python train.py --arch="vit" --model="CTC image transcriber" --dataset="seven-segment displays showing three digits" --train_examples=195000 --image_size=32 --crop_scale_min=1 --horizontal_flip=false --tokenizer="char" --vocab_size=15 --norm="layernorm" --norm_position="pre" --activation="gelu" --mlp_ratio=4 --head_dim=32 --fused_qkv=false --bias="none" --qk_norm=false --parallel_block=false --inner_norm=false --patch_size=[4, 4] --conv_stem=false --layers=10 --width=384 --positions="conv" --init="torch_default" --residual_init="none" --optimizer="soap" --beta2=0.95 --lr=0.0025 --beta1=0.9 --shampoo_beta=0.95 --eps=1e-08 --precondition_frequency=50 --max_precond_dim=1024 --one_sided=false --adamw_lr_other_params=0.0029 --adaptive_grad_clip=0.1 --l1_shrink=0.003 --cautious_weight_decay=true --steps=15300 --batch_size=256 --epochs=20.1 --lr_schedule="step" --warmup_steps=450 --weight_decay=0.1 --adamw_weight_decay_other_params=0.01
Rows from block 7 of a small CTC image transcriber, named by matrix and row number. Rows with one number belong to one neuron. Each number is 50 + 12 x the weight over its row's rms, rounded and kept within 0 to 99. All counts start at 0.
After each neuron's rows are labels from the 100 images, of 14848, where the neuron reaches its highest value: "strongest on" is what is common among them. Only what is clearly more common there than usual is listed. The data: seven-segment displays showing three digits. In brackets: how many of the 100, against the usual share in percent.
# fc1: MLP up (model.blocks.7.mlp.fc1.weight, 1536x384), inputs 0-95
# fc2: MLP down (model.blocks.7.mlp.fc2.weight, 384x1536, transposed), outputs 0-95

fc1.253:59 62 31 46 55 56 40 50 55 30 53 37 57 52 41 45 42 31 68 67 59 32 35 55 65 55 50 49 71 50 53 57 43 69 77 42 62 50 28 33 54 90 43 48 64 74 41 56 53 28 35 51 36 64 51 65 50 75 33 54 45 54 48 20 55 43 46 55 30 67 44 56 46 55 45 53 55 64 48 49 46 25 68 53 73 56 55 53 46 57 50 37 45 72 58 50
fc2.253:66 32 30 53 56 60 56 45 50 47 39 63 48 39 32 30 49 44 64 47 53 50 40 37 52 53 52 47 47 48 63 50 36 68 44 50 55 66 46 49 49 46 67 51 51 44 46 52 22 32 59 44 60 65 34 55 24 48 46 51 52 64 51 48 62 71 53 59 39 49 53 42 71 50 67 52 46 52 52 47 61 55 45 69 68 52 08 54 53 48 29 45 46 52 28 56
strongest on: the digit 0 (56 vs 27.1)

fc1.542:50 39 58 78 41 47 54 23 48 56 30 48 60 43 38 58 47 68 50 45 37 58 83 45 49 39 55 46 59 50 62 57 54 51 38 49 57 68 47 63 57 28 29 58 53 39 54 54 59 54 43 48 62 64 57 53 41 51 73 36 62 57 49 60 67 56 49 55 48 70 49 63 50 49 51 33 48 37 49 63 26 58 05 49 56 54 54 51 45 39 44 62 77 46 47 58
fc2.542:22 46 64 55 50 64 68 44 59 57 46 49 58 38 61 37 48 31 49 29 40 40 43 43 46 37 46 51 50 58 69 56 45 54 84 37 52 45 61 61 34 52 43 50 55 42 26 47 58 43 52 50 26 78 47 57 67 34 59 52 52 58 41 42 48 43 37 40 67 54 54 57 75 67 59 55 54 33 47 48 58 63 55 49 50 38 55 50 53 49 44 73 54 46 50 61
strongest on: the digit 0 (100 vs 27.1); second digit: 0 (50 vs 10.6); third digit: 0 (45 vs 10.2); amber glow (43 vs 16.3)

fc1.595:43 30 56 47 66 66 58 39 58 47 37 72 46 48 40 40 49 45 58 62 57 51 47 38 76 38 58 32 44 52 51 50 52 50 42 22 57 33 51 46 48 44 48 28 50 61 53 48 57 72 42 34 52 46 29 22 52 40 62 50 57 59 79 31 50 17 45 57 35 49 65 37 55 59 61 54 73 53 55 53 52 49 52 37 41 35 53 58 47 63 32 37 54 60 56 47
fc2.595:50 69 84 56 50 48 32 50 51 51 60 30 57 69 49 38 49 42 51 21 43 44 37 56 42 33 45 39 49 50 55 55 40 48 52 51 67 48 42 54 39 50 54 53 40 45 37 65 49 53 57 26 42 68 34 44 60 36 63 64 48 33 78 57 48 52 64 51 50 28 43 30 49 81 51 73 56 62 36 54 44 48 48 30 35 82 52 44 52 53 71 40 48 47 45 44
strongest on: the digit 4 (75 vs 27.4); third digit: 4 (40 vs 10); second digit: 4 (28 vs 10.6)

fc1.352:44 21 42 16 63 56 58 56 47 62 77 56 56 56 17 48 37 52 53 50 69 50 23 54 51 47 50 42 36 41 34 50 62 54 32 48 41 39 40 49 47 53 49 48 47 57 41 58 44 57 57 48 54 39 24 68 65 52 56 40 35 52 50 53 38 39 40 52 69 38 58 49 51 60 56 47 58 54 57 60 64 48 40 57 31 16 61 61 49 44 49 49 47 54 42 53
fc2.352:57 50 54 46 39 44 53 40 68 73 49 45 46 31 51 38 49 38 50 35 46 42 54 49 46 67 61 46 46 42 44 42 33 23 43 38 51 54 57 41 28 49 51 45 24 43 46 59 74 55 67 35 35 46 61 29 62 33 41 46 54 37 51 37 48 46 56 51 34 20 58 41 69 67 48 51 41 47 56 56 61 53 45 41 52 56 49 55 47 57 49 65 55 38 49 43
strongest on: the digit 3 (67 vs 27); first digit: 3 (45 vs 10.2)

fc1.486:47 52 48 23 59 59 41 40 70 39 50 61 57 45 50 40 50 50 51 38 70 35 64 33 64 50 52 39 49 36 42 38 60 49 41 40 67 53 39 48 50 43 54 38 71 57 48 37 57 73 51 49 44 42 16 43 56 34 69 64 50 57 70 55 45 36 45 51 49 50 79 55 54 64 74 51 66 50 50 49 50 50 41 61 42 42 63 65 50 78 49 55 60 48 53 31
fc2.486:61 56 66 56 50 44 43 46 48 66 49 49 55 53 55 37 48 29 44 33 47 49 36 49 45 25 47 36 55 55 51 55 49 51 51 51 73 50 47 47 58 71 52 52 23 56 30 50 47 58 60 25 39 57 38 49 74 40 37 75 44 42 83 52 43 50 58 55 56 46 35 37 51 71 47 63 41 60 47 47 41 42 54 28 30 83 59 55 49 49 71 29 51 37 56 51
strongest on: the digit 4 (73 vs 27.4); third digit: 4 (47 vs 10); dark on pale (44 vs 16.1)

fc1.178:46 45 44 36 83 54 61 42 49 54 58 60 64 46 25 67 49 61 46 54 37 51 55 58 31 54 70 64 32 58 12 44 30 56 21 56 57 62 31 43 58 44 43 49 50 32 51 79 49 61 55 43 48 53 39 54 56 51 66 50 53 63 51 49 41 48 50 54 50 71 56 34 67 49 54 45 76 55 49 70 48 60 42 38 51 39 67 83 53 45 53 59 29 52 51 56
fc2.178:41 41 54 24 62 53 60 47 48 54 42 60 43 47 51 59 63 66 63 63 58 46 54 60 27 55 65 66 52 65 52 53 48 26 51 50 43 48 56 48 40 43 70 64 51 43 38 43 55 52 66 58 48 22 48 51 56 38 36 49 56 46 41 44 61 42 47 51 51 31 54 44 64 36 44 49 48 60 64 54 48 77 46 60 51 49 52 76 42 59 51 87 59 51 55 42
strongest on: the digit 5 (86 vs 27.2); third digit: 5 (50 vs 9.9); second digit: 5 (32 vs 10.3)

fc1.110:51 50 81 66 34 38 56 60 36 54 38 61 48 35 54 64 50 34 50 55 42 57 39 61 61 53 44 37 41 34 66 59 58 57 59 32 30 39 33 56 44 50 41 56 45 58 46 30 40 46 34 46 51 67 49 18 47 34 50 50 60 44 68 49 75 84 34 52 59 29 44 51 22 66 37 57 69 69 73 38 41 44 92 48 27 45 52 71 63 63 55 48 61 44 50 47
fc2.110:62 51 22 47 28 40 46 62 66 63 50 52 46 50 51 47 72 48 32 47 63 56 47 43 61 32 38 50 30 44 61 50 42 63 31 23 45 51 52 45 53 55 47 54 62 51 51 56 61 51 51 53 74 52 59 52 64 43 47 49 58 52 34 34 52 50 50 48 54 46 40 50 55 64 47 57 52 52 61 53 44 50 60 39 48 63 78 55 59 49 61 44 78 46 39 64
strongest on: second digit: 2 (27 vs 10)

fc1.615:57 57 48 46 47 49 32 44 66 48 40 72 48 63 32 45 66 27 38 44 55 49 60 53 24 76 41 50 46 52 50 51 60 42 51 48 47 51 36 46 47 51 54 31 79 49 44 56 42 25 48 64 45 70 47 45 72 44 32 54 78 30 73 51 50 52 44 38 31 43 61 48 68 52 50 76 63 52 66 64 50 75 50 48 53 51 32 66 51 43 43 59 43 46 51 54
fc2.615:55 49 47 56 43 46 49 54 59 37 53 43 42 69 63 45 60 63 41 42 71 61 45 44 51 14 42 58 24 38 28 50 59 54 00 31 64 69 39 54 32 57 26 39 73 38 51 45 56 48 55 49 42 48 49 55 58 49 53 46 54 62 44 40 59 61 48 59 50 59 54 48 54 50 29 60 50 46 50 53 49 35 46 52 57 51 64 51 50 52 47 38 55 48 50 80
strongest on: the digit 4 (75 vs 27.4); second digit: 4 (44 vs 10.6); third digit: 4 (29 vs 10)

fc1.350:52 53 42 41 56 38 90 49 53 62 59 27 47 51 61 53 77 56 43 47 30 54 55 50 40 53 49 49 39 33 56 55 53 43 37 65 48 41 54 60 48 39 54 48 47 28 61 23 49 35 57 51 41 41 44 52 44 48 53 44 57 35 47 46 56 53 52 41 29 52 55 60 70 64 59 46 51 50 36 57 61 56 45 65 41 50 49 49 47 50 51 48 60 40 42 47
fc2.350:63 55 44 39 46 52 80 52 55 60 47 57 46 30 60 57 53 37 52 53 34 39 39 36 50 68 39 08 44 54 58 61 40 61 50 64 56 57 48 44 50 66 72 52 29 52 32 36 47 67 57 50 53 48 26 50 49 45 53 57 70 45 52 60 51 50 37 71 55 46 58 51 39 47 56 53 53 55 34 39 38 54 33 28 74 44 32 39 54 51 50 27 40 54 44 28
strongest on: the digit 4 (70 vs 27.4); second digit: 4 (35 vs 10.6); third digit: 4 (31 vs 10)

fc1.211:45 34 61 38 72 52 43 43 72 54 68 47 47 31 44 34 27 48 57 30 54 45 36 43 40 49 54 36 50 48 61 48 52 45 70 46 45 52 55 48 37 45 51 45 43 61 53 59 59 51 58 56 50 60 45 64 55 33 48 52 48 36 47 50 57 50 45 48 67 60 60 48 62 52 56 47 63 54 34 37 37 54 67 58 56 19 63 72 66 57 44 50 39 51 58 46
fc2.211:60 69 37 50 50 41 47 62 42 64 44 32 46 45 44 27 33 51 50 43 54 62 61 37 40 61 55 55 28 43 64 48 44 40 47 48 80 50 46 55 52 46 47 51 50 50 38 37 76 56 61 45 52 46 37 38 59 54 54 53 52 16 45 52 63 54 54 55 50 48 70 39 45 62 53 59 60 46 50 71 23 48 59 25 47 53 69 58 42 61 50 45 47 47 41 31
strongest on: the digit 3 (88 vs 27); second digit: 3 (49 vs 9.8); first digit: 3 (35 vs 10.2); third digit: 3 (30 vs 9.9)

fc1.609:35 53 29 54 38 27 42 32 33 49 48 61 29 50 44 75 58 46 48 58 75 50 49 32 54 57 46 49 51 66 20 56 32 55 54 50 47 50 49 52 68 69 45 63 49 54 52 47 49 49 58 51 38 50 38 65 78 46 44 45 56 53 39 61 60 61 50 49 53 52 44 44 39 54 51 58 52 54 57 66 55 46 39 56 75 73 68 48 52 33 53 41 58 51 72 51
fc2.609:47 36 50 50 35 59 41 39 49 45 55 50 50 38 47 41 50 60 58 50 55 16 39 54 47 38 74 55 51 55 65 50 27 70 30 50 46 51 61 44 62 54 47 45 61 63 28 65 61 43 65 65 72 49 33 28 45 50 49 46 54 56 56 28 68 51 55 64 47 42 48 70 39 55 55 77 48 41 57 54 71 64 57 41 72 56 24 29 56 78 40 52 51 55 50 53
strongest on: dark on pale (75 vs 16.1)

fc1.44:39 52 48 53 53 49 72 39 56 54 59 47 45 55 53 54 99 62 39 48 41 58 49 60 33 62 55 47 55 53 51 48 30 44 38 57 47 30 51 49 47 53 61 35 40 50 49 37 49 28 57 52 30 44 28 47 50 51 50 44 50 46 43 43 50 55 38 50 35 69 61 43 66 50 68 42 53 46 30 56 61 69 43 48 40 47 50 49 60 35 59 37 46 50 35 52
fc2.44:74 53 61 53 44 56 72 47 68 45 34 54 47 31 65 62 71 38 52 46 39 30 50 47 49 63 46 13 50 52 57 58 30 77 42 65 59 49 49 47 48 60 58 34 48 62 36 31 53 52 71 62 48 30 25 46 51 51 56 51 55 35 59 56 49 58 32 77 50 29 57 54 37 57 54 18 38 50 44 48 41 47 36 30 65 53 29 43 67 36 49 40 49 64 44 30
strongest on: the digit 4 (92 vs 27.4); second digit: 4 (53 vs 10.6); third digit: 4 (42 vs 10); dark on pale (39 vs 16.1)

fc1.402:25 74 47 52 50 73 53 63 48 38 43 18 84 57 45 48 93 56 51 46 46 39 55 49 25 55 61 31 37 37 40 67 50 56 49 51 37 53 63 50 62 33 48 43 67 34 55 44 33 53 64 50 38 50 49 58 61 61 41 45 36 20 73 42 57 69 48 56 48 54 70 60 62 52 61 41 55 64 49 56 56 42 45 66 46 45 51 49 52 56 49 56 55 49 56 44
fc2.402:38 50 40 35 30 42 64 20 27 80 46 53 38 28 27 51 52 58 40 57 43 53 36 54 50 43 24 54 52 51 18 45 57 50 21 57 41 56 59 50 52 49 65 51 43 51 28 27 34 56 43 41 32 39 48 64 45 47 28 55 56 58 60 62 53 57 45 56 46 57 54 44 32 44 58 45 36 49 35 47 47 62 43 33 60 46 41 56 49 50 50 48 26 29 76 50
strongest on: the digit 8 (79 vs 27.2); second digit: 8 (34 vs 10); first digit: 8 (30 vs 10.2); third digit: 8 (26 vs 10)

fc1.275:43 39 58 44 61 49 39 51 51 42 67 48 45 39 62 32 47 56 48 50 54 37 55 51 41 47 68 39 55 59 67 40 54 46 40 55 65 44 14 53 48 82 46 40 45 42 64 48 53 66 48 41 57 48 50 43 48 55 50 69 52 57 51 69 43 26 44 50 51 61 68 25 49 62 64 43 88 50 37 50 40 46 70 52 48 27 48 60 40 51 48 15 51 51 55 45
fc2.275:41 62 76 49 73 38 45 60 48 53 46 54 33 63 52 39 55 45 35 28 43 35 41 29 53 30 28 55 37 55 74 39 53 56 51 54 69 46 43 67 40 37 57 39 61 40 18 64 31 53 58 46 34 52 47 43 51 39 59 63 65 46 60 74 29 40 50 21 51 53 77 41 21 64 56 67 46 46 52 66 49 49 50 44 46 56 54 48 34 45 46 53 50 52 55 50
strongest on: the digit 3 (100 vs 27); second digit: 3 (56 vs 9.8); third digit: 3 (35 vs 9.9); first digit: 3 (34 vs 10.2)

fc1.385:58 29 75 64 38 37 62 56 40 49 52 64 52 36 59 62 59 37 57 35 47 53 41 47 67 53 50 53 50 46 59 57 55 54 54 41 25 48 44 57 40 53 42 49 57 49 33 40 37 44 51 53 59 48 56 16 42 33 50 47 62 47 73 47 66 60 54 45 66 49 38 46 27 68 48 54 60 60 61 48 45 49 68 31 34 51 54 65 58 50 57 50 62 48 49 53
fc2.385:54 46 32 39 43 41 57 55 61 57 48 67 46 50 55 54 78 47 25 46 52 69 47 37 59 42 27 52 28 54 57 47 58 63 39 34 54 51 56 54 54 52 35 55 60 47 59 58 36 49 50 58 55 42 48 46 74 56 48 57 42 35 44 40 46 58 45 54 52 43 56 57 39 66 33 70 60 62 55 48 26 53 72 49 52 63 62 63 57 38 49 54 75 49 46 79
strongest on: the digit 4 (74 vs 27.4); the digit 1 (55 vs 27.5); second digit: 4 (36 vs 10.6); third digit: 4 (27 vs 10)

fc1.559:29 51 74 54 72 70 18 43 52 57 71 49 51 60 30 54 08 37 57 50 57 42 41 59 64 53 57 43 44 58 65 45 71 42 48 53 47 44 28 41 37 50 33 42 63 54 68 29 54 50 66 28 56 52 47 39 62 61 61 49 47 75 58 42 49 35 47 68 54 52 41 58 50 47 38 59 52 49 53 48 52 50 44 26 54 48 62 55 55 56 40 64 74 73 49 57
fc2.559:27 48 50 59 32 34 37 47 45 72 64 44 54 65 41 51 50 55 37 53 53 32 52 43 52 50 45 33 48 54 39 49 49 49 54 30 27 63 41 57 63 99 48 56 41 57 40 55 61 67 71 43 38 55 39 53 60 39 33 40 53 54 60 49 53 44 83 60 42 39 57 46 38 57 44 59 44 55 50 55 57 52 44 36 55 53 51 42 64 50 58 32 48 45 75 49
strongest on: dark on pale (75 vs 16.1); the digit 4 (55 vs 27.4)

fc1.465:47 37 61 27 58 57 82 45 70 67 50 54 52 54 31 59 45 52 51 54 52 44 29 55 65 37 49 50 52 44 41 47 65 52 43 54 48 56 38 46 59 43 58 52 68 47 49 45 55 58 50 58 57 48 31 54 55 43 53 37 46 59 47 61 50 28 36 70 61 28 55 64 53 59 53 42 40 55 47 55 53 51 10 43 29 55 54 59 69 67 59 45 89 52 57 52
fc2.465:55 43 70 56 49 50 68 33 57 51 52 37 60 58 44 41 55 30 51 34 43 35 34 55 46 44 56 49 69 54 53 41 35 40 52 56 55 47 24 49 50 74 50 42 44 41 47 47 54 57 63 24 29 63 49 50 57 40 43 55 51 38 59 50 62 46 52 64 43 22 54 24 72 62 46 46 34 59 50 47 39 54 52 39 40 59 48 57 51 59 57 66 51 45 41 50
strongest on: the digit 5 (92 vs 27.2); dark on pale (76 vs 16.1); first digit: 5 (48 vs 9.9); third digit: 5 (37 vs 9.9)

fc1.560:34 50 54 33 48 63 38 51 57 47 51 66 60 49 62 35 50 49 50 36 63 53 61 46 35 46 27 41 59 43 56 46 68 68 54 44 50 63 39 53 56 98 44 36 44 37 39 27 68 61 49 41 63 44 42 39 40 52 43 46 35 65 49 58 63 21 54 45 57 43 28 44 58 50 50 52 86 51 43 54 50 41 36 66 61 57 41 50 36 50 45 33 47 52 57 54
fc2.560:47 70 75 59 62 58 55 60 41 81 70 50 33 63 46 59 20 56 52 49 52 38 38 49 63 50 43 35 45 53 32 57 68 67 40 53 46 48 55 61 49 24 46 56 27 53 43 34 40 41 63 37 21 44 44 40 49 46 52 53 54 48 43 51 56 47 66 63 55 55 64 54 58 58 50 60 43 44 44 47 39 50 53 39 37 76 51 29 38 44 40 27 37 53 52 37
strongest on: the digit 3 (86 vs 27); dark on pale (60 vs 16.1); third digit: 3 (42 vs 9.9); first digit: 3 (39 vs 10.2)

fc1.392:41 52 31 45 51 72 50 56 54 30 46 45 66 34 44 59 60 35 55 50 45 40 15 49 62 53 50 64 69 40 67 57 48 53 64 50 37 50 44 33 48 65 41 51 31 50 50 41 59 33 36 51 50 73 44 58 35 59 24 58 40 30 60 29 58 49 36 48 44 49 54 39 53 57 36 42 52 61 54 48 37 29 64 61 61 56 63 54 46 51 65 47 35 75 49 52
fc2.392:64 29 47 36 57 54 61 48 32 53 45 55 44 41 50 37 49 40 60 54 43 50 51 40 64 53 50 56 38 52 56 56 40 42 55 70 53 59 43 47 45 48 54 39 47 58 32 51 38 39 53 49 54 54 42 53 39 46 36 45 59 67 20 56 69 73 52 49 64 46 51 43 93 48 54 44 36 59 55 52 54 59 38 44 65 38 21 46 50 41 30 44 54 71 23 62
strongest on: the digit 0 (63 vs 27.1); third digit: 0 (31 vs 10.2)

fc1.485:39 43 56 27 70 53 49 36 51 35 43 36 64 57 67 13 52 51 48 53 63 38 51 44 55 49 53 42 62 30 66 43 59 64 47 24 50 35 30 61 47 53 30 25 44 67 52 20 53 63 50 49 50 50 50 44 33 42 62 65 43 60 71 48 47 28 53 40 47 63 62 48 41 57 65 50 77 54 52 38 47 41 75 51 46 44 59 51 49 62 57 14 56 42 56 49
fc2.485:60 52 79 51 53 49 33 58 43 64 48 53 50 53 61 37 43 43 26 37 49 59 39 44 66 41 50 51 39 64 54 56 53 59 49 46 66 49 44 75 52 36 64 48 44 67 14 55 52 52 44 35 43 51 42 45 73 48 50 74 53 49 63 64 49 38 53 36 49 54 53 41 53 73 50 65 55 54 53 55 43 54 48 16 36 65 67 49 41 62 57 43 67 62 59 50
strongest on: the digit 3 (100 vs 27); third digit: 3 (44 vs 9.9); first digit: 3 (44 vs 10.2); second digit: 3 (39 vs 9.8)

fc1.264:49 41 51 65 49 55 37 50 55 59 50 62 40 34 22 19 34 69 33 41 37 48 36 48 70 51 50 43 60 44 48 40 50 54 52 58 51 45 35 43 47 51 49 61 34 49 58 48 51 50 69 36 44 50 59 40 48 37 57 58 50 55 54 57 55 50 44 28 50 50 47 38 59 77 42 57 48 57 33 61 71 48 86 54 67 69 47 29 54 68 48 42 43 60 59 49
fc2.264:74 50 47 34 54 70 59 55 47 46 65 56 57 43 55 43 56 50 50 61 46 58 54 39 54 44 46 58 48 43 43 52 21 39 55 46 56 56 64 55 45 52 64 49 51 35 40 43 43 62 39 49 56 57 44 64 48 53 48 43 50 49 53 50 44 54 51 46 42 52 50 65 43 51 29 50 57 55 40 59 16 49 21 36 28 43 65 13 52 55 57 50 45 60 36 53
strongest on: decimal point (89 vs 50.1)

fc1.307:31 56 72 44 55 53 44 54 32 52 70 46 49 52 22 46 22 49 53 33 69 40 53 53 58 62 53 15 63 44 50 37 73 59 37 50 46 49 47 59 41 50 49 48 58 50 57 29 43 54 64 38 68 55 50 42 49 44 68 39 30 79 59 50 50 35 36 70 45 56 49 63 44 45 47 54 44 63 52 36 57 60 46 37 70 52 67 50 70 49 53 52 64 56 51 50
fc2.307:33 50 44 47 18 21 50 57 53 65 73 60 49 58 52 41 51 51 40 59 45 43 59 44 52 60 49 37 26 48 36 59 57 44 47 30 24 53 60 73 56 81 52 68 43 65 36 57 50 55 77 38 60 55 41 59 72 36 33 45 49 46 56 46 60 45 58 50 55 42 42 50 29 54 48 58 47 56 37 58 50 39 54 26 67 57 54 31 68 44 64 29 42 54 55 52
strongest on: the digit 8 (90 vs 27.2); dark on pale (84 vs 16.1); second digit: 8 (52 vs 10); first digit: 8 (34 vs 10.2)

fc1.456:56 36 52 42 34 34 66 50 35 59 12 50 55 40 28 35 55 46 60 50 51 58 57 49 51 40 44 58 52 60 50 33 58 53 57 51 42 60 45 46 60 46 78 62 42 52 57 37 41 55 47 56 58 56 39 52 30 43 61 48 50 37 30 58 50 45 11 60 48 91 59 51 41 46 53 45 49 54 46 27 43 50 40 77 48 59 58 72 47 71 54 48 73 50 64 21
fc2.456:51 63 67 52 44 67 48 56 43 56 46 51 52 64 65 37 49 31 33 55 44 46 33 44 41 45 48 33 67 77 76 56 57 44 43 54 36 50 59 50 57 51 68 53 61 39 56 42 41 40 62 60 62 37 55 36 26 51 50 46 56 40 26 32 48 43 33 74 54 54 32 67 66 54 47 44 35 47 41 34 59 79 55 73 51 51 39 68 42 63 46 53 56 44 46 47
strongest on: dark on pale (71 vs 16.1); the digit 7 (54 vs 26.9); second digit: 7 (27 vs 9.7)

fc1.88:47 49 45 52 65 32 55 53 51 54 58 53 59 39 39 50 49 56 41 59 25 34 78 60 78 54 56 38 62 57 43 46 49 55 52 39 29 55 41 61 72 45 32 55 40 32 22 43 63 55 43 54 53 46 64 51 45 57 56 58 52 65 56 46 66 25 58 50 29 50 39 60 50 44 56 52 60 29 56 53 36 62 40 59 43 52 49 40 27 33 47 23 54 22 57 62
fc2.88:54 37 49 33 44 74 48 50 53 36 44 50 63 43 33 35 48 36 43 45 28 29 56 46 33 59 53 74 54 56 56 52 48 49 59 52 42 57 44 48 48 46 55 39 57 53 73 61 49 56 58 44 48 50 41 45 59 58 54 42 61 57 37 49 49 63 59 55 48 54 35 79 70 45 59 64 55 46 34 50 55 77 43 32 79 53 79 59 60 50 41 70 56 67 48 45
strongest on: the digit 0 (94 vs 27.1); third digit: 0 (45 vs 10.2); second digit: 0 (36 vs 10.6); first digit: 0 (29 vs 9.3)

fc1.379:48 39 52 51 25 42 57 55 44 50 50 42 51 77 44 43 63 62 41 53 66 74 54 43 70 43 53 41 64 39 60 50 84 43 19 65 63 55 66 63 23 44 50 58 46 39 50 40 57 76 70 65 51 56 07 63 29 55 56 53 66 47 55 51 61 46 47 58 47 53 72 63 34 39 66 55 46 55 47 60 52 49 34 49 62 44 58 59 35 33 50 62 58 63 67 59
fc2.379:39 43 69 42 46 69 55 50 42 45 56 52 39 51 50 36 50 50 45 45 49 62 52 74 48 24 64 48 67 51 51 61 42 37 11 53 49 49 44 62 32 31 52 62 48 56 31 48 57 65 60 46 45 48 56 51 48 46 55 35 65 55 34 47 59 14 39 38 52 52 59 61 49 44 61 41 60 47 49 54 84 50 37 54 64 62 54 42 33 40 33 62 40 42 52 50
strongest on: the digit 0 (75 vs 27.1); first digit: 0 (63 vs 9.3)

fc1.222:45 44 59 40 69 52 41 40 56 46 54 33 40 46 59 44 25 45 45 29 69 42 62 44 54 52 50 34 53 49 68 47 86 36 68 45 81 52 48 62 47 53 20 48 51 46 47 31 50 68 50 44 74 36 58 56 45 42 61 50 38 64 82 44 47 23 48 52 50 50 50 47 46 45 58 63 46 49 52 59 62 54 43 36 53 19 57 60 44 53 55 45 65 34 65 47
fc2.222:55 21 63 58 46 32 52 48 45 51 57 46 45 61 51 43 40 23 25 39 49 56 47 57 72 50 63 17 53 49 61 65 50 46 46 47 54 48 50 55 53 65 44 54 46 55 34 50 47 43 65 45 50 46 34 39 74 47 49 50 51 46 61 53 65 37 56 54 58 27 51 56 37 59 44 50 52 62 43 48 53 60 51 38 39 73 54 33 51 41 61 58 46 58 51 45
strongest on: the digit 3 (94 vs 27); second digit: 3 (41 vs 9.8); third digit: 3 (39 vs 9.9); first digit: 3 (30 vs 10.2)

fc1.460:55 48 52 54 66 47 44 43 43 60 30 68 70 47 70 44 61 40 49 51 43 55 51 50 39 52 60 38 48 60 72 55 47 68 38 56 49 54 65 67 58 41 37 57 45 49 53 51 59 66 54 57 62 57 29 05 48 42 55 60 54 56 35 04 24 65 67 46 51 26 50 50 55 38 37 72 52 62 52 16 46 39 76 58 57 39 72 35 49 49 45 55 55 52 49 46
fc2.460:62 47 36 50 48 52 51 47 49 57 36 62 69 42 55 43 39 35 56 50 31 44 56 20 53 53 69 81 49 39 44 58 54 52 99 45 34 35 46 46 68 65 44 57 50 31 40 48 33 55 50 57 47 52 42 52 46 47 43 46 47 77 53 50 40 51 55 68 49 55 55 40 59 39 54 45 60 61 49 66 56 39 49 36 42 49 82 48 52 57 51 52 43 52 53 56
strongest on: decimal point (100 vs 50.1); the digit 2 (57 vs 26.9); second digit: 2 (33 vs 10)

fc1.124:42 34 65 52 35 73 85 42 39 46 69 52 57 40 42 43 62 43 50 27 35 77 41 46 38 44 49 59 55 30 42 51 58 42 53 30 49 51 45 43 36 48 58 31 49 32 53 50 47 56 65 52 61 56 51 64 41 40 62 54 53 49 64 42 37 46 41 55 40 43 57 53 57 51 44 57 48 41 27 52 39 61 69 49 48 44 35 53 79 52 45 50 62 56 56 52
fc2.124:49 44 64 43 73 33 56 47 65 58 60 52 53 26 55 33 46 69 50 57 20 51 49 45 40 51 60 39 63 49 45 60 54 28 75 49 50 53 29 56 34 62 42 48 62 65 36 26 50 69 69 33 56 42 50 42 45 53 61 47 49 39 51 38 52 31 59 44 62 32 56 53 38 38 46 34 43 51 52 45 37 48 54 45 75 45 53 88 49 51 39 49 44 54 48 52
strongest on: the digit 5 (60 vs 27.2); first digit: 5 (33 vs 9.9)

fc1.336:32 65 27 57 67 52 19 61 48 45 41 32 60 53 54 62 29 49 50 52 40 45 50 53 35 68 78 60 59 61 51 51 41 80 76 53 73 36 42 51 65 66 45 38 56 59 64 26 48 41 57 41 40 45 38 63 58 68 42 70 36 42 51 41 49 37 46 68 43 54 37 48 59 50 59 45 49 54 55 49 25 44 58 45 41 68 58 67 50 50 45 46 38 75 33 47
fc2.336:54 54 40 43 53 47 50 50 50 60 50 58 57 51 42 35 46 41 61 53 55 31 39 34 45 51 68 56 58 21 71 26 45 56 81 59 47 44 50 13 43 50 62 28 34 50 55 53 62 36 75 56 49 57 57 44 49 43 55 35 74 84 52 42 45 55 57 47 43 44 30 62 83 46 67 52 54 47 63 37 48 73 54 52 57 58 43 46 33 39 36 55 29 62 36 34
strongest on: the digit 0 (75 vs 27.1); red glow (40 vs 17); second digit: 0 (35 vs 10.6); third digit: 0 (33 vs 10.2)

fc1.5:60 47 47 49 39 47 38 63 71 57 43 39 39 49 49 63 41 57 59 67 40 69 40 51 53 50 47 56 36 40 55 55 46 49 48 64 57 53 32 47 63 85 38 52 65 49 66 60 41 54 57 38 51 36 52 42 43 50 54 43 47 27 49 59 51 45 64 53 47 26 36 32 47 63 52 28 50 53 31 69 40 38 32 32 50 48 25 36 48 50 41 34 56 52 35 57
fc2.5:44 46 57 47 37 59 59 40 56 50 48 37 59 54 46 44 64 47 18 65 39 50 61 56 72 65 64 50 30 53 40 63 41 45 30 62 55 70 50 54 39 56 43 49 45 48 62 41 35 44 45 43 41 61 42 31 51 60 51 63 76 50 50 54 46 45 70 44 33 51 42 44 21 49 48 36 52 18 36 50 49 62 36 42 42 84 20 50 51 46 55 34 59 74 73 62
strongest on: the digit 4 (57 vs 27.4); the digit 8 (55 vs 27.2); white glow (38 vs 17.1); third digit: 4 (27 vs 10)

fc1.175:33 47 51 38 46 64 53 45 53 48 47 64 54 80 44 68 53 77 46 46 50 54 43 60 50 65 39 37 10 38 41 60 54 51 59 46 50 26 46 39 52 66 60 35 38 45 30 69 34 36 41 37 67 51 49 78 75 51 71 42 49 38 60 59 42 35 39 37 51 50 47 31 40 43 44 54 63 48 58 68 55 67 51 52 46 23 44 81 57 58 49 37 53 55 50 55
fc2.175:48 50 27 42 56 45 65 40 74 51 52 42 56 33 49 63 36 38 48 45 42 45 65 47 37 39 67 52 43 59 44 53 53 22 48 33 42 65 40 41 17 60 50 58 42 80 50 57 80 45 49 61 53 49 58 44 53 53 38 40 48 55 35 50 51 39 57 49 36 33 71 46 59 40 37 42 46 51 54 50 56 60 50 60 50 52 46 52 41 45 51 58 63 46 51 40
strongest on: the digit 3 (60 vs 27); first digit: 3 (36 vs 10.2); first digit: 2 (27 vs 9.6)

fc1.726:47 50 38 56 48 57 35 63 36 48 47 45 53 36 51 68 26 46 54 59 60 38 45 39 56 55 54 53 65 43 54 58 41 77 70 50 77 31 45 50 50 70 40 45 44 72 51 57 47 44 47 51 25 63 53 58 49 64 40 64 48 43 49 37 55 60 55 49 50 57 46 49 52 62 43 42 56 56 40 36 58 30 59 55 62 53 44 62 44 57 52 35 39 79 63 42
fc2.726:77 37 36 54 44 62 54 52 42 48 36 67 56 42 39 46 49 34 57 52 47 48 37 28 57 46 54 46 35 52 56 61 32 48 53 60 63 50 41 53 52 40 79 52 44 46 40 53 41 30 56 50 59 63 32 51 33 43 49 56 49 58 53 36 72 57 46 67 50 50 59 33 66 47 60 63 46 64 47 57 50 51 45 66 66 55 27 45 50 51 34 46 56 47 25 47
strongest on: the digit 0 (71 vs 27.1); second digit: 0 (41 vs 10.6); third digit: 0 (26 vs 10.2)